From a checkpoint of a small encoder-decoder audio transcriber.
Model: 19.6M parameters, log mel input, encoder moe soft, encoder num experts 32, encoder width 128, decoder width 256, decoder layers 8, decoder norm layernorm, decoder activation squared_relu.
Training: adamw at rate 0.0015, 6200 steps, batches of 64.
Data: trained on melodies that start on their tonic, played by one synthesised instrument, 26041 training examples, 15.2 epochs.
Rows from block 2 of the audio encoder of a small encoder-decoder audio transcriber, named by matrix and row number. Rows with one number belong to one neuron. Each number is 50 + 10 x the weight over its row's rms, rounded and kept within 0 to 99. All counts start at 0.
After each neuron's rows are labels from the 100 clips, of 14976, where the neuron reaches its highest value: "strongest on" is what is common among them; "peak on" is the class under the peak. Only what is clearly more common there than usual is listed. The data: melodies that start on their tonic, played by one synthesised instrument. In brackets: how many of the 100.
# fc1: first MLP up (encoder.blocks.2.ff1.fc1.weight, 768x128), inputs 0-127
# fc2: first MLP down (encoder.blocks.2.ff1.fc2.weight, 128x768, transposed), outputs 0-127

fc1.519:45 49 57 49 39 61 45 44 60 46 39 60 55 44 60 65 49 57 49 53 45 34 51 42 25 35 37 53 29 47 63 65 40 28 36 55 45 46 36 68 61 48 45 53 57 56 51 34 41 54 37 36 49 42 56 29 68 51 51 34 68 46 48 61 49 62 46 44 40 45 39 53 46 55 56 50 52 53 65 46 50 68 46 50 55 55 35 61 43 32 34 48 65 62 52 48 53 38 57 60 57 50 42 43 48 55 64 47 63 43 27 43 52 43 44 39 56 57 53 41 53 63 55 55 58 48 23 43
fc2.519:77 35 44 51 42 62 42 38 56 54 40 45 63 47 54 64 41 50 55 39 55 47 55 66 45 54 54 67 59 59 61 46 40 47 44 49 50 58 56 61 39 55 38 38 40 45 59 27 47 39 61 58 36 34 63 55 57 49 61 55 37 59 61 43 56 44 48 48 48 45 54 71 46 71 47 52 49 50 48 49 71 51 48 32 54 62 54 56 25 43 41 57 46 53 44 46 71 55 57 58 41 29 56 50 57 42 54 47 59 59 61 57 43 47 44 57 33 32 25 51 38 49 60 42 62 55 39 48
strongest on: the note A# (97); the note C (77); the note F (66)
peak on: A#5 (58)

fc1.291:60 47 50 46 57 52 49 41 50 47 68 48 61 50 36 39 46 65 53 60 27 59 54 48 42 60 50 69 57 49 47 40 48 53 61 57 52 32 51 57 63 48 72 45 55 44 43 59 48 41 51 43 40 46 49 58 46 46 42 52 47 41 47 37 36 59 64 46 55 97 66 53 55 65 54 55 58 48 52 64 56 57 38 38 54 69 64 68 47 54 49 59 58 50 51 57 42 76 64 56 46 43 41 51 67 45 59 54 44 53 39 53 53 36 59 48 45 44 68 50 35 53 52 54 52 35 56 57
fc2.291:60 61 64 36 46 47 44 63 70 62 60 53 66 57 51 42 34 41 62 52 33 43 47 37 39 39 58 62 53 41 40 54 49 57 53 47 50 44 45 63 43 64 54 59 62 41 45 68 54 52 57 43 58 46 43 47 51 50 52 49 66 40 30 53 50 67 41 46 56 82 66 58 58 46 44 50 54 61 42 41 50 51 62 19 63 41 50 59 38 46 45 45 54 44 49 52 49 56 42 57 32 56 65 45 55 25 36 56 56 42 47 60 39 57 63 55 41 66 51 46 35 59 60 53 46 44 62 53
strongest on: the note C# (100); organ-like (31)
peak on: C#5 (30); C#3 (27)

fc1.532:60 58 49 49 62 73 41 48 47 46 67 60 51 48 38 76 57 45 62 51 53 41 45 45 56 66 43 45 51 47 49 47 45 71 47 46 75 37 74 59 37 29 41 46 40 39 49 62 59 63 60 40 34 43 58 56 51 50 41 48 48 43 53 67 46 56 55 36 50 53 41 62 47 48 32 60 50 49 66 63 50 70 45 57 55 54 69 38 47 44 54 36 39 38 45 50 43 54 55 52 66 42 63 64 49 60 52 64 49 31 64 43 44 54 47 62 41 53 45 41 49 54 35 35 43 53 50 52
fc2.532:43 64 54 52 56 53 37 61 40 67 37 50 50 48 61 69 46 71 63 58 30 37 75 49 55 53 45 58 48 36 44 40 48 77 48 33 62 36 62 67 34 44 51 62 22 50 45 50 46 54 55 64 40 50 56 47 65 59 54 53 48 55 50 40 31 37 47 50 39 32 53 52 54 55 49 58 52 42 62 53 47 57 47 30 58 65 58 47 41 43 47 43 46 52 46 51 53 51 66 51 56 56 50 40 59 40 40 55 48 34 66 58 51 60 38 57 40 52 52 53 39 69 51 42 59 56 58 45
strongest on: the note B (96); bell-like (37); tonic: B (34); sine tone (29)
peak on: B4 (35)

fc1.26:72 34 40 42 65 30 42 65 37 66 62 46 47 38 38 43 54 36 49 52 51 52 36 62 47 54 68 56 50 58 46 56 24 43 51 66 36 50 37 59 58 39 60 69 33 50 63 65 63 42 50 42 59 48 40 61 48 58 49 48 56 54 51 44 35 55 56 60 57 57 34 51 36 39 53 44 41 49 55 48 39 56 57 43 48 53 66 53 55 58 60 59 56 48 48 42 31 60 49 55 53 40 49 60 59 34 49 38 61 44 54 46 57 47 64 63 65 56 47 40 79 51 50 52 57 35 46 49
fc2.26:68 30 50 44 48 47 58 61 49 59 67 50 42 71 41 36 47 43 55 48 64 59 55 60 47 52 48 63 56 56 67 49 45 43 38 60 60 64 46 48 66 67 54 54 38 45 58 60 55 58 53 48 43 41 53 67 56 59 52 61 46 38 57 51 62 64 48 55 41 48 40 52 64 51 43 63 36 40 58 54 45 56 49 52 73 55 67 66 52 56 32 66 58 59 47 50 37 42 51 50 49 49 59 50 69 35 46 59 80 54 34 37 55 50 73 60 46 63 52 46 66 56 58 61 37 46 45 53
strongest on: the note F (75); tonic: F (29)
peak on: F6 (50)

fc1.272:49 61 47 61 46 66 50 42 46 55 47 37 47 36 61 57 36 37 50 35 42 41 62 43 48 51 57 49 57 57 39 39 34 22 39 32 47 57 47 49 54 45 34 48 48 55 50 37 48 66 50 33 39 38 42 53 60 48 45 48 43 45 59 53 45 41 42 35 64 54 32 42 58 49 61 68 41 41 56 57 54 48 56 39 31 69 39 49 40 53 29 39 42 65 62 74 43 45 59 62 58 43 39 28 40 36 53 48 43 64 45 68 36 61 36 51 49 54 45 55 55 53 42 43 46 47 48 53
fc2.272:37 48 35 38 54 48 36 52 36 41 54 49 59 45 39 64 38 54 51 54 40 46 53 52 44 49 52 44 57 51 37 26 47 54 50 32 40 48 59 50 44 34 47 47 42 43 46 41 60 49 35 53 33 57 56 40 55 42 46 48 41 60 55 69 45 27 64 39 58 47 48 47 55 51 57 57 64 47 25 46 56 54 40 42 39 62 50 38 47 49 69 35 41 54 43 57 59 56 34 61 54 51 44 51 24 43 56 39 55 69 47 63 56 41 46 62 39 40 50 47 44 41 60 46 83 37 53 37
strongest on: the note G# (86); bell-like (26); sine tone (25)
peak on: G#4 (57)

fc1.545:61 33 55 56 58 41 28 38 59 41 55 58 46 47 55 41 27 55 63 65 55 54 47 58 46 38 73 59 41 54 55 70 44 55 56 58 48 48 53 71 69 64 65 45 48 47 52 40 51 34 48 42 50 58 43 48 52 55 56 46 69 49 49 58 45 61 55 44 25 65 46 61 48 39 55 42 40 45 61 43 56 58 49 54 65 63 35 55 66 51 64 52 56 43 50 43 64 42 58 62 39 46 37 62 42 46 44 33 47 35 42 49 35 26 47 45 36 41 52 41 66 39 45 44 50 54 49 49
fc2.545:59 33 52 43 43 47 52 62 47 44 52 53 55 48 42 21 48 37 55 48 75 59 36 62 33 50 50 66 40 66 57 62 41 54 42 68 54 39 68 48 54 69 50 46 38 40 59 45 45 42 65 48 52 35 28 45 75 56 65 42 71 37 47 58 40 59 54 42 39 53 52 61 43 63 59 43 47 48 53 53 49 46 49 43 64 56 44 57 55 41 46 50 50 49 31 47 47 57 36 54 37 37 57 50 67 47 45 61 68 45 46 49 43 42 52 47 47 48 37 30 68 48 46 54 45 55 47 45
strongest on: flute-like (50)
peak on: A#6 (34)

fc1.364:50 48 43 45 47 48 50 32 47 49 52 57 50 24 56 70 40 75 48 57 44 53 39 39 49 52 49 55 45 56 45 57 76 58 45 65 48 49 49 61 47 57 43 69 50 52 49 27 44 48 48 29 45 53 37 53 57 28 63 46 64 50 33 60 53 53 57 54 56 35 66 51 49 61 70 43 49 23 56 34 51 32 51 49 46 45 48 57 34 49 35 50 60 55 49 42 63 45 47 42 53 49 42 39 53 56 49 65 61 45 49 55 48 50 60 57 36 46 59 28 49 43 53 30 45 50 62 41
fc2.364:54 67 41 69 60 67 52 42 46 64 48 54 28 32 53 65 53 65 53 53 43 45 46 50 49 54 49 49 61 56 40 61 76 56 40 47 51 50 49 44 61 54 43 66 37 46 48 35 60 28 40 28 57 51 48 56 61 47 52 43 40 36 35 45 47 50 57 59 57 55 48 63 33 80 59 46 35 44 66 39 67 45 52 59 43 38 56 73 42 54 50 50 49 39 56 48 63 55 46 38 53 61 44 56 59 50 39 58 54 41 47 58 52 55 50 39 62 64 60 35 51 48 38 51 48 42 61 49
strongest on: the note G# (100); the note D# (68); tonic: G# (29)
peak on: G#4 (26)

fc1.662:25 51 46 53 57 44 43 31 40 60 52 53 56 29 71 34 48 52 54 53 20 42 49 51 42 51 60 41 54 55 40 64 40 58 44 42 51 60 63 55 46 53 55 49 55 62 39 38 43 50 54 45 50 56 43 59 43 48 55 51 25 54 40 46 78 58 37 64 58 34 38 63 39 52 47 52 39 46 54 50 42 60 43 49 53 47 63 50 55 55 62 34 51 48 56 73 68 42 25 47 53 57 64 45 49 52 46 56 48 53 48 56 47 50 35 53 57 51 54 57 39 40 67 54 36 60 71 50
fc2.662:46 50 52 57 39 35 65 45 45 57 53 42 41 30 61 59 58 56 40 44 40 39 45 62 54 56 43 56 49 53 44 57 50 50 68 50 41 56 55 40 60 44 49 43 50 54 51 32 49 45 47 56 47 60 39 48 60 37 33 51 46 49 35 50 49 58 48 59 56 31 33 58 47 73 43 36 37 40 50 53 71 55 61 81 30 33 34 46 48 59 40 45 58 53 66 65 39 52 56 25 54 48 58 51 60 50 45 47 35 47 48 41 66 52 47 46 55 53 52 51 61 54 24 41 72 54 49 48
strongest on: the note A# (100); the note F (71); saxophone-like (29); tonic: A# (29)
peak on: A#3 (53)

fc1.413:44 36 34 78 50 47 53 40 49 41 38 64 42 49 58 35 51 37 45 59 56 45 42 54 47 47 74 44 59 42 47 47 48 64 66 40 55 36 53 40 65 58 53 44 49 49 49 58 50 36 63 50 58 54 49 40 63 58 41 45 63 57 57 47 55 55 53 29 59 44 47 61 56 50 47 41 53 45 62 38 68 44 45 51 40 40 59 42 61 59 68 39 49 54 32 62 56 57 57 37 62 67 55 54 50 51 58 65 61 61 55 74 63 28 63 51 59 55 66 40 40 50 49 41 67 55 37 51
fc2.413:21 36 44 34 37 21 43 63 50 26 51 46 41 43 39 54 33 33 33 53 58 39 23 45 44 62 64 50 51 49 36 64 55 52 59 49 55 54 39 59 53 61 50 43 45 63 51 43 55 33 27 40 42 51 54 40 46 52 54 55 61 49 51 48 47 56 54 55 47 43 38 57 25 53 44 36 39 45 49 45 44 51 51 69 48 37 58 34 46 35 33 57 61 59 52 54 33 42 59 54 43 39 54 51 50 45 48 62 39 58 45 41 57 49 38 43 63 52 55 48 45 39 52 51 48 55 43 46
strongest on: the note D (98); organ-like (53)
peak on: D4 (64)

fc1.232:44 50 37 40 52 53 59 52 54 53 40 64 52 55 40 20 51 64 51 44 46 51 54 41 37 46 50 47 49 48 50 59 49 53 43 54 73 51 53 40 60 41 56 48 49 72 27 48 59 53 41 55 35 56 73 38 42 45 57 44 58 50 27 53 51 48 45 57 56 55 55 45 67 53 40 41 46 47 39 55 29 37 45 69 49 46 37 59 45 49 26 61 61 28 51 45 41 44 42 54 65 64 57 50 44 39 54 44 50 45 42 50 57 36 39 51 59 64 68 61 47 55 34 59 41 59 73 51
fc2.232:32 53 45 63 55 41 68 56 59 41 54 63 48 67 51 55 47 52 43 57 24 45 41 34 54 40 37 38 42 36 51 29 53 45 54 62 54 54 36 41 48 48 49 54 36 56 25 53 51 64 58 37 40 52 47 52 37 52 50 56 47 39 33 38 55 51 47 63 41 37 42 27 64 38 31 46 42 49 41 66 42 55 42 61 58 35 54 32 58 41 39 54 63 41 47 52 39 41 40 48 54 59 38 41 51 42 50 62 41 51 53 53 48 56 52 46 66 56 69 70 41 46 37 58 55 47 46 65
strongest on: the note F (97); tonic: F (42); harpsichord-like (28)
peak on: F3 (37)

fc1.421:62 42 46 55 72 35 28 56 46 50 49 53 53 43 46 43 52 39 45 48 58 60 42 72 46 43 65 49 47 55 53 58 44 46 49 62 50 70 37 51 64 49 43 63 62 53 56 60 53 48 46 49 60 59 38 63 44 60 57 35 61 40 44 45 51 60 51 58 60 52 45 63 31 51 71 37 56 62 50 58 62 47 58 59 51 69 48 48 72 33 59 61 50 51 57 40 41 42 50 46 31 43 48 67 57 55 33 46 68 44 61 54 54 44 55 34 63 47 46 37 78 61 40 36 49 54 40 52
fc2.421:65 46 59 48 62 51 51 60 37 67 64 56 59 62 39 35 49 43 61 47 77 63 56 73 43 45 51 56 51 60 65 57 42 53 35 68 59 50 51 52 60 70 57 46 43 45 69 51 52 53 53 55 46 45 52 64 70 68 68 50 61 38 60 59 53 61 52 47 57 53 45 57 35 48 65 54 43 55 43 49 41 44 56 47 60 62 60 67 51 50 45 68 46 56 49 49 47 50 38 54 40 36 51 52 70 50 51 55 75 53 38 45 42 45 70 55 47 52 40 36 68 44 57 45 36 44 46 52
strongest on: flute-like (26)
peak on: D#6 (42)

fc1.106:53 57 54 49 49 52 58 49 28 59 46 55 48 50 58 59 59 54 60 59 78 47 63 53 38 53 50 47 59 50 39 48 61 58 58 64 48 60 60 46 56 54 48 30 69 40 49 45 31 47 54 59 42 42 47 49 46 51 49 37 51 82 43 50 49 42 51 35 67 52 34 55 37 42 68 41 48 53 51 38 51 76 51 43 31 48 45 50 43 43 34 30 41 49 50 47 60 41 44 43 51 59 44 67 38 52 28 54 42 52 55 53 62 44 50 53 53 38 65 46 52 50 28 49 36 68 58 54
fc2.106:39 40 42 41 41 60 53 53 32 50 54 43 30 43 50 52 45 61 34 63 71 49 48 52 50 45 40 57 50 48 48 66 51 53 48 35 65 54 53 54 52 46 67 43 70 60 49 59 42 33 48 60 46 55 42 48 45 64 37 37 51 60 56 48 46 65 46 54 42 44 49 66 68 63 60 44 32 47 46 54 48 49 48 75 44 49 43 52 53 67 41 41 38 56 53 52 31 55 60 26 52 43 28 57 36 59 58 37 51 48 46 47 48 65 55 60 47 47 48 38 57 34 24 44 43 65 46 36
strongest on: the note A# (96); bass guitar-like (40); tonic: A# (30)
peak on: A#2 (42)

fc1.647:52 55 40 43 56 49 52 45 47 47 36 44 72 50 54 49 52 37 55 56 67 50 54 50 56 51 50 48 54 56 45 52 48 42 66 45 34 47 42 57 49 63 37 56 58 37 64 53 42 68 56 53 66 54 46 65 33 35 42 47 41 66 44 47 34 49 48 46 42 62 50 35 58 48 52 58 61 52 59 51 59 44 60 46 26 31 42 75 55 73 47 53 67 56 48 39 37 54 72 33 45 37 47 51 39 78 54 50 26 49 41 41 43 48 56 51 64 40 42 47 50 50 57 46 48 36 52 65
fc2.647:31 57 28 52 44 45 51 44 63 44 56 64 50 38 46 55 51 49 36 51 44 60 44 45 58 44 51 40 53 57 53 55 64 38 63 44 37 52 44 43 56 55 40 56 78 56 61 61 47 61 37 54 46 55 54 51 40 42 45 49 41 50 52 62 46 60 58 54 52 70 53 38 41 46 53 44 66 48 58 39 51 43 58 57 22 30 63 72 59 69 41 37 73 54 61 41 57 45 53 38 55 44 43 49 41 46 71 63 41 50 45 38 63 37 46 51 58 52 68 48 43 37 57 64 36 37 50 57
strongest on: the note D (76); the note C# (66); reverberation (64); sine tone (33)
peak on: D4 (40); C#4 (32)

fc1.56:45 39 62 59 46 63 38 37 60 42 52 40 50 36 39 51 53 63 74 55 57 50 43 65 28 45 57 71 42 49 59 66 61 41 45 52 46 51 51 62 70 61 72 64 43 46 50 58 48 39 38 39 63 45 35 40 53 45 63 36 75 45 58 51 51 56 52 50 37 58 56 56 40 63 53 53 52 51 51 58 55 47 68 45 50 51 30 55 68 43 59 36 47 52 54 49 51 30 45 61 48 57 39 60 53 56 28 42 49 30 43 61 51 36 50 42 48 47 44 34 63 54 44 45 60 50 43 62
fc2.56:70 40 53 51 48 54 35 53 45 54 49 42 55 42 34 35 48 50 69 53 78 69 44 63 47 51 63 69 53 70 58 69 49 47 46 60 50 49 60 53 53 52 62 57 47 34 57 43 46 45 50 59 56 47 33 53 72 68 61 41 65 47 65 56 48 45 54 32 38 64 50 62 34 63 61 45 48 49 52 45 53 49 60 39 59 59 32 68 44 50 54 56 37 52 43 47 53 64 41 46 32 42 49 54 63 49 40 44 69 48 48 48 39 53 55 58 49 43 44 31 66 47 59 38 51 40 42 46
strongest on: flute-like (45); sine tone (30)
peak on: A#6 (27)

fc1.657:42 41 30 38 53 53 61 57 45 47 41 61 49 62 53 63 48 34 49 53 56 63 57 36 60 59 53 47 44 45 48 58 54 49 57 33 43 51 54 25 70 60 39 53 79 70 56 59 42 56 62 44 54 62 39 71 44 40 59 49 59 79 62 44 46 50 48 51 42 64 44 41 53 67 48 56 54 45 67 51 42 64 60 45 40 51 62 53 41 42 62 47 39 59 53 47 52 54 57 33 48 38 56 47 39 65 47 64 43 51 41 51 52 59 42 37 57 43 44 63 48 73 49 57 46 44 52 65
fc2.657:30 40 33 53 48 41 41 63 46 42 44 65 40 43 58 52 47 57 33 57 52 48 48 52 55 46 49 52 47 58 69 55 57 44 63 68 38 52 51 46 59 58 37 56 67 36 63 42 53 75 31 62 54 44 45 57 50 63 59 36 43 48 53 44 45 49 62 52 47 63 56 46 58 62 45 63 67 56 58 32 43 46 44 51 31 40 70 72 67 57 45 44 71 46 59 53 62 41 47 53 48 51 38 59 29 66 56 49 54 58 43 69 52 37 49 55 52 43 49 48 50 47 71 48 40 58 37 49
strongest on: the note D (98); sine tone (30); tonic: D (25)
peak on: D5 (30)

fc1.571:45 34 49 42 52 59 38 47 43 52 48 40 43 44 58 43 43 54 71 54 59 55 41 63 39 41 57 71 47 51 53 63 46 43 42 57 35 57 60 67 56 53 60 63 61 62 53 42 54 38 43 43 74 54 40 35 55 54 49 41 83 51 45 65 54 65 48 33 32 63 51 48 55 51 39 55 43 51 54 40 68 47 62 49 55 45 29 54 62 37 43 43 41 42 42 39 58 53 46 48 54 48 39 50 40 55 38 34 43 34 20 45 41 44 54 39 44 54 45 35 60 46 56 55 57 47 39 46
fc2.571:56 39 55 44 32 47 38 54 43 50 60 44 48 32 49 32 44 41 62 47 87 67 55 52 32 45 60 67 40 65 57 65 50 43 42 57 50 52 58 54 52 52 45 49 48 37 64 44 50 43 50 50 62 35 37 34 53 57 55 49 69 53 57 61 49 56 48 39 36 57 47 75 41 65 54 34 54 52 56 53 43 62 58 51 52 50 42 58 44 40 44 59 52 52 26 37 61 51 32 49 33 40 56 50 49 51 42 50 57 48 36 58 29 49 59 51 43 48 44 26 60 36 51 51 53 52 47 51
strongest on: flute-like (44)
peak on: A#6 (27)

fc1.508:35 48 50 63 42 42 39 44 53 45 33 54 46 55 60 60 59 51 80 50 48 42 46 56 41 35 48 55 42 43 50 65 59 49 42 53 26 56 53 51 45 60 43 40 46 56 54 43 53 47 45 63 46 29 45 37 45 39 50 31 53 66 46 45 73 70 57 60 48 38 56 66 46 76 67 47 44 60 56 56 48 66 63 57 34 35 26 61 41 51 58 57 50 53 53 54 67 53 44 47 53 63 50 47 50 51 58 61 45 42 50 28 58 38 60 49 35 53 52 55 40 49 43 47 51 53 36 64
fc2.508:58 28 57 41 38 48 45 46 52 35 44 30 48 26 50 72 38 46 53 55 73 50 46 53 51 50 45 60 39 63 63 54 48 57 70 36 44 49 50 38 46 49 59 42 54 60 33 20 52 38 43 63 40 48 39 44 51 50 56 53 49 61 48 51 65 42 44 41 54 51 36 57 41 71 43 49 37 55 50 48 58 52 51 59 31 40 44 50 29 52 42 52 44 61 54 47 45 39 46 40 58 41 58 68 56 56 37 57 39 50 69 56 54 60 41 57 50 37 32 53 47 45 45 41 58 52 32 63
strongest on: the note A# (97); the note F (78); pace: fast (63); tonic: A# (26)
peak on: A#4 (34)

fc1.88:43 41 71 59 51 39 43 59 37 39 65 43 40 43 45 52 51 55 58 48 69 56 43 68 45 54 62 60 47 38 65 72 53 47 40 64 49 57 54 64 61 50 58 58 50 55 52 63 51 49 50 39 54 57 34 61 54 41 57 46 65 42 47 45 55 56 46 53 57 54 37 49 39 54 67 42 40 52 46 53 48 50 49 54 65 69 46 48 71 44 61 44 67 61 59 60 45 53 49 68 38 38 38 71 50 57 21 47 68 36 51 59 51 39 53 42 53 37 44 24 58 51 34 50 59 55 45 45
fc2.88:60 41 62 60 49 68 53 64 33 62 68 47 47 42 38 33 59 53 56 64 66 51 47 65 45 57 58 50 54 58 58 72 50 59 35 68 64 48 49 54 56 71 46 49 47 44 38 47 56 41 58 49 54 37 53 56 65 76 64 43 55 44 60 50 47 63 54 51 44 61 45 59 38 49 61 51 48 52 50 47 42 50 54 41 66 54 60 78 51 31 53 63 54 42 47 48 51 53 35 54 42 57 52 51 75 48 38 44 76 55 51 46 44 51 56 57 46 57 42 44 70 50 44 43 36 47 53 39
strongest on: flute-like (45)
peak on: B6 (25)

fc1.253:66 49 42 55 56 28 60 58 39 54 58 47 60 43 45 36 49 41 49 57 39 44 47 61 56 56 36 63 50 44 58 51 35 51 42 66 45 59 43 64 55 37 74 53 34 46 50 41 44 41 50 28 28 51 50 48 61 68 38 34 49 34 61 33 51 60 49 44 25 59 44 32 49 52 71 46 41 45 40 53 55 60 44 57 49 32 40 43 49 43 61 43 54 59 46 47 66 55 54 53 58 63 53 62 52 46 47 35 68 50 62 54 41 39 57 39 63 40 51 34 47 44 41 37 53 51 43 51
fc2.253:58 51 61 56 64 50 53 59 56 56 62 60 41 56 38 55 39 35 55 58 50 52 59 49 45 45 35 58 56 52 65 67 28 57 39 58 66 44 58 57 66 57 48 52 39 62 40 43 57 54 48 32 55 32 49 56 59 48 59 54 33 21 41 57 66 60 48 47 40 62 57 38 49 59 51 53 40 40 50 63 43 40 42 51 84 44 61 46 49 40 46 58 42 48 40 41 43 64 58 57 48 47 43 48 71 49 52 61 54 60 43 50 51 47 70 67 30 51 43 43 58 34 43 46 48 45 43 59
strongest on: the note F (98); bell-like (33)
peak on: F5 (70)

fc1.92:57 49 51 57 58 51 52 58 36 43 45 50 58 39 61 31 58 47 63 41 79 36 32 57 54 43 41 49 65 51 55 39 35 56 56 53 48 58 50 33 55 38 52 46 43 51 44 57 49 43 55 60 51 59 38 59 57 51 54 44 51 68 48 34 58 58 52 50 56 41 26 47 38 41 57 28 42 42 33 47 50 59 49 67 49 63 54 38 56 50 54 49 52 60 58 52 31 45 22 33 58 40 66 42 54 48 54 53 62 62 55 46 45 56 50 23 50 50 49 45 52 40 35 37 53 65 69 47
fc2.92:50 58 51 49 44 26 59 54 45 49 56 59 40 53 70 38 55 53 52 41 79 43 36 64 56 45 40 71 46 50 59 54 43 48 55 66 57 55 49 58 63 54 59 47 53 69 50 45 52 28 55 52 39 45 44 45 56 46 40 50 54 62 41 39 62 65 41 63 41 36 41 65 53 62 46 64 39 47 44 59 45 55 50 72 55 51 59 40 44 46 38 66 51 64 52 59 34 57 35 44 46 47 39 60 72 47 53 68 65 48 62 45 62 66 63 52 56 46 46 43 57 54 44 48 48 59 31 63
strongest on: the note D (86); tonic: D (27)
peak on: D5 (48)

fc1.17:45 38 46 57 53 63 46 28 72 52 41 62 40 38 66 60 42 45 59 57 52 45 50 60 53 53 58 70 41 51 61 52 63 64 64 50 47 64 53 73 52 68 35 60 42 50 59 44 53 42 38 48 59 38 52 59 63 56 49 52 43 37 79 58 57 41 62 50 54 42 64 55 44 46 67 51 60 45 41 57 44 54 60 33 55 63 64 54 53 57 75 41 55 36 58 33 32 59 43 52 51 59 67 47 49 48 48 49 44 46 39 46 56 39 58 55 61 34 38 47 48 53 45 54 48 68 49 57
fc2.17:49 45 62 58 59 64 39 49 40 36 40 47 50 49 48 43 55 59 59 58 57 58 58 58 40 25 39 58 59 72 54 66 65 49 76 50 42 53 65 44 50 44 57 57 41 51 55 32 59 53 43 50 52 55 54 55 45 49 50 50 50 39 68 65 41 43 65 36 54 41 51 39 49 59 72 58 61 49 70 54 55 44 69 57 39 71 51 59 47 44 48 41 59 50 62 42 54 49 47 58 34 53 49 65 42 65 66 35 57 43 39 50 46 55 45 58 52 36 59 53 64 41 64 39 63 27 49 53
strongest on: the note C# (76); the note D# (74); tonic: F# (29); tonic: G# (28)
peak on: D#6 (34)

fc1.490:45 57 53 52 58 70 53 58 47 42 58 48 40 21 68 55 58 47 21 56 37 54 60 59 60 44 49 54 44 45 40 40 46 52 54 49 52 49 53 42 41 37 39 60 57 57 42 50 57 44 47 55 46 31 58 61 68 55 50 49 26 47 49 41 57 43 69 46 61 46 54 67 45 55 50 38 52 44 36 56 57 52 51 44 53 61 47 40 57 43 58 43 48 52 44 58 56 53 37 64 62 60 53 45 49 51 44 48 81 48 55 59 62 64 51 76 39 67 52 43 47 56 49 41 18 53 45 48
fc2.490:53 59 49 40 60 65 46 34 42 46 43 42 38 42 67 70 39 65 51 40 36 35 52 42 54 43 48 63 50 45 27 40 44 46 51 30 32 45 63 53 39 45 58 57 51 53 58 34 49 59 50 48 49 66 50 58 50 48 36 48 48 56 54 50 43 27 63 49 56 36 45 52 48 66 61 55 44 41 38 41 63 46 47 53 32 63 49 30 44 50 61 30 40 49 45 60 58 48 63 46 52 58 42 63 54 52 49 47 34 48 68 52 70 53 39 48 42 52 55 55 34 46 35 49 78 57 50 46
strongest on: the note G# (76)
peak on: G#2 (33)

fc1.579:48 45 73 62 37 48 61 52 47 49 49 53 61 48 30 72 40 50 50 43 57 49 66 47 27 56 40 59 38 38 56 45 36 54 29 57 42 31 44 55 35 53 47 40 69 47 37 44 66 53 53 60 50 58 54 51 29 58 50 47 54 58 52 53 36 38 44 52 50 43 53 49 64 76 53 52 53 54 68 48 54 38 57 46 60 38 45 63 62 38 58 42 56 55 41 60 57 52 61 52 57 56 35 56 36 43 50 49 67 50 57 46 47 57 33 59 50 47 48 68 65 44 51 50 56 73 47 31
fc2.579:56 40 64 50 44 59 38 51 60 56 47 55 56 62 58 73 56 59 54 50 36 53 56 34 44 49 39 54 41 32 74 52 48 46 31 46 45 58 47 49 58 42 58 40 56 45 57 50 29 40 42 65 49 50 65 36 40 43 36 49 48 72 60 51 51 51 53 62 42 54 42 67 55 46 35 46 49 53 57 35 62 54 34 40 54 43 45 57 54 36 61 55 54 35 39 40 55 55 66 57 61 44 45 43 49 52 54 38 31 48 66 57 40 43 47 53 42 48 48 42 14 60 57 48 40 49 61 32
strongest on: the note B (80); pace: fast (61)
peak on: B3 (58)